Weights of a small masked image model: encoder activation gelu_tanh.
Rows from block 3 of the encoder of a small masked image model, named by matrix and row number. Rows with one number belong to one neuron. Each number is 500 + 50 x the weight over its row's rms, rounded and kept within 0 to 999. All counts start at 0. Numbers have three digits each. After the name is the row's rms in percent of the matrix's.
After each neuron's rows are labels from the 100 images, of 14976, where the neuron reaches its highest value: "top examples" is what is common among them. Only what is clearly more common there than usual is listed. The data: views of escape-time and Newton fractals.
# fc1: MLP up (encoder.blocks.3.mlp.fc1.weight, 480x160), inputs 80-159
# fc2: MLP down (encoder.blocks.3.mlp.fc2.weight, 160x480, transposed), outputs 80-159

fc1.110 134:560513449520398473482445458451525419375547472531506534496488520604552550522501465482503552458528574569450538538477506425438465459608500474426525485576387512469509563578491588576546489487562469590523597444530480489491618506498560464387542433
fc2.110 161:509460439590591437455575450461432460449471452506468450453431471518437497583532559554472535442466444435464456446477433509445466558493460457474567507444466593458476504458451474443453459437611445445569583549469506460541452509477498564562485474
top examples: vivid; Newton basins of five roots

fc1.474 112:478564500556433502402552404462597453377467456552478432504488551578554516594451543524523510509552567500515471523443468499474497489565471561469482581572481498503527508528458543599487492513575440566508627498541455474435508467451502468514488508
fc2.474 089:514479483495516477476387468497419541468496467430381476471481487473392573544448458483477455409480472511458461438419466506507470472492485479489550418491456483515680480462473504473474505477536461608489479516477455480492476540482556523465456507
top examples: tricorn

fc1.320 131:465481523602502493512458437538433486574526496432523550462576595480502410534601443503467424504579461531473534579494526527562460606496629583508512411581393423586455481485510503522601480553505499514536498478492451520471560536479578504510458533
fc2.320 192:512511509510519509511536510509501495509509508520507508510509508516505504515496533542508497516510511513509509512517508516509514509514510513509487521508506507511525519510492511509508511509000511492527520535509506509502511529509498506504516507
top examples: vivid; sine Julia set

fc1.225 124:473497567458536511519425490520490575544522486522426505429605645513461591494417484457449572479486447515573458543554460508477482496448576560480496482503507531548465464510581546521593426489429496455476459463449478529584503459477524473583468479
fc2.225 190:510496498518496498497532496498500487497497499500522497499500497508498478524506528542497495491501497544498496521494500496496499498498496498497488520496498493495529507497490495496499495496000497503534532539498498497530497538498495513518503500
top examples: pastel; cubic Julia set; grey

fc1.184 122:523494532520490528457468471495472448586567469448549551526422543480539414502636432490524506558562488574436482504450487502511470521511579539525575529601423439502467496474476513504585532530542505496476452501508415493511532527507586486428485466
fc2.184 194:493498501519534509499545501496512462506493491549483491510500497516508539500480550524497512528508507475494500534506490511500507535511492509496452490504500540497551511488474503504498512497000508473518502534508507498433507537491494486497507493
top examples: warm; cubic Julia set; Julia set

fc1.303 127:479478474536449471534479448554465420518529479412548573531380435481488365496633455560518421472569554538407518515499496484535468572511561475510507464554452454552443486488442471509510570493525505555509459504456452479503499505545566489450525543
fc2.303 189:515501505523541503506549504502503500504502503545510503504500502504499518499496554547506516561505506488500503505515500515501510540513505506504486499504496506509518509502491504503504504507000506473528514512506502501482507526506497501506508500
top examples: Julia set

fc1.368 136:534486500367531484577495558518468580469467517488464451463537447540478574465457509480496504427400503483547453482522465464448450444494412416504480549428620568436455475492475504474406458410367524452503470495470569505472457473532480566595522481
fc2.368 191:505495496520514494494534497496512501495497496499531496496497498501493470516512530547497510504496494534497495501490497496496494517495497492497508517496499491495540498497506493495498496495000493489529526533497500497549493526496501510515495499
top examples: cool

fc1.317 134:534488507371536481573487546516457582474473507488454460441567464536479586469447506480487501420398482478539451500526463467455444460495427431503477544444608560438443465492471504480428440414370525448503464499469560507468467478526488566606511474
fc2.317 190:505497498521513496496533498498511500496498498500528498499499499502493471516510530546498510505498495536498497505491499497497496514496498494498507517497500493497537499499506495496499497497000495491529526533498501498545495526498500509514496500
top examples: grey

fc1.461 102:545506516527430489442491375437562399397517552526515482483547525570573479571489484492448490528532559539486526549424510486583496455594535588484477512505422477544576544517414474575515417544581474541507677487476495472463581498469475480465488537
fc2.461 137:595455459521467459451417452452424512456452442485429452467459455431442505459459493485476460509452450540443461566420458450461444524454458451472513420464496427464528428466427439451460458463474442589455478429452467454504450540451531457498427469
top examples: tricorn; vivid

fc1.141 134:552482498359524497562506575512493572449466523506472461468507443544484599453450517474492524444403503470532472477525459462451463421485403418499499554407628576430475484496487516472413479412384513446491465492469568488492441456532458556578522478
fc2.141 193:503492494523512492491533494494513504492494493495536493492493495501491464519518531546495517493493491533493492498487493493493492523490493489494512515492498490492546496493514489492495493492000490484531528536494499493556489524493503513514491497
top examples: pastel; cool

fc1.285 138:540486503366531478577487561519464576460469516484462464466548458539474577466457507485487497416389496482536457491525470468451446451498426416500484550438621568424447466494472504482423453413369536454510463498468557503464459463529489570600514478
fc2.285 191:504496497520514495495534498497512501495498497500529498497497498502493471517512529546497511506497494534497496505491498496497495516496497492498509517496499493496538499498507494496499497496000494489529526534497501497547494525497501509516495500
top examples: cool

fc1.387 152:457510472455480467582463486518411517484480503426463434533501356555510453515517495549556453416425514558576435494492495442470447517528403429517462547513591535457388478483421488498317497424394551547507480501488590491452514551525550530521522508
fc2.387 190:507500500517521498500537501501507500500502501506524501502502502500496480509503532544501506528501498528502500499498501501501498518502501497502506519500499490500533500502501501500502501500000499490524523529501501501533498526500495505517499502
top examples: vivid; Newton basins of five roots

fc1.116 121:546492510387536475555498541489474560462489511510445464476576460524502599471413539486501518444357464460537445476518469471426473459507408435498457553452610571403472454499484493483428428431416533446498473516470568509458472488516467550582506463
fc2.116 190:502497499521510495495531499498514502496499499498531499498499499499492468516512522545498514502497494541498497504489499493498493512494498493497517515497500497496534497499512495497500497496000494493526525532497500499555493523497504509512493500
top examples: cool

fc1.221 137:453483545517504507554410469559414569576534481438419540427604607501466511529516471525483484469495463558535467563531461494528460586466595567498514438528495493560429453488553545511579447473404514495504437470464479505583510508496580474544459495
fc2.221 190:511499501518513499500535500501502492500501502508520501501501501507499485517503534546502502513501499528501501511501501502500501510501500500500493518500500497499528507500497500499501500499000499496530526534501501500523499533501497510512503503
top examples: grey; sine Julia set

fc1.87 120:524435497488434455513540593453474395532587417586511556502513511455556572530450567452506431507530447438546561407529457540557538486509460500505515467510441476458601534501523578533524406549501511476473413505515480449522410542478461520479497432
fc2.87 208:473560570444504561559467566559496524558551563452481549580563564552577506519506486461526498444559562504564558478563559564566556463561561558575497528558493512549502553558504551557547551559333564470506497534556549562500563453550466514534569562
top examples: pastel; Julia set

fc1.45 124:502506440541447460536518467529431450524496500431526512546442333488526392510593484578601365447475526488410500501490521453543486571535453433535519506573517481476463501471365447465387585457552525564502510503517504493452513570550509543461538496
fc2.45 190:511505503522539500501540502504510513503504503523521503501502504496495495494504540546503523551503502509504504490503503504503501536504505503502508512502499496507524497504517506503504504502000501486518516517503502504526501510504496497512499502
top examples: cool; Newton basins of five roots

fc1.111 102:525521503527537477486482460520424562529503516528425464476689485433511551511448548557529417428403397417543451485532496456474502604477477490500495481544567560414493442495446459489450459419529529498507511507502518531465539546484451558593462490
fc2.111 189:512502501511507499497527501504511510501504504498523503499502501499499475511506523545503507515504498542503503507494503494503497506492503499498506518500503496502520497503517504500503499498000498505522522527502504502553497521502498504517497501
top examples: sine Julia set; grey; cool

fc1.265 124:404480510538479520576461467545448520545539481384504549478440554522484392522591453495497478531564524610489514566477468508525485522469604578517498473518436418625420503480554541508571494509404492524512449517501481474536498527502592460517487532
fc2.265 189:511500501518518500502542502501499488501501501514513501502502501507500495514499541544503498514501502519501500509505500508501503520508502502504489517502499499501530510501486500501501502501000502489531525535502501501510502535502497509507506502
top examples: grey; sine Julia set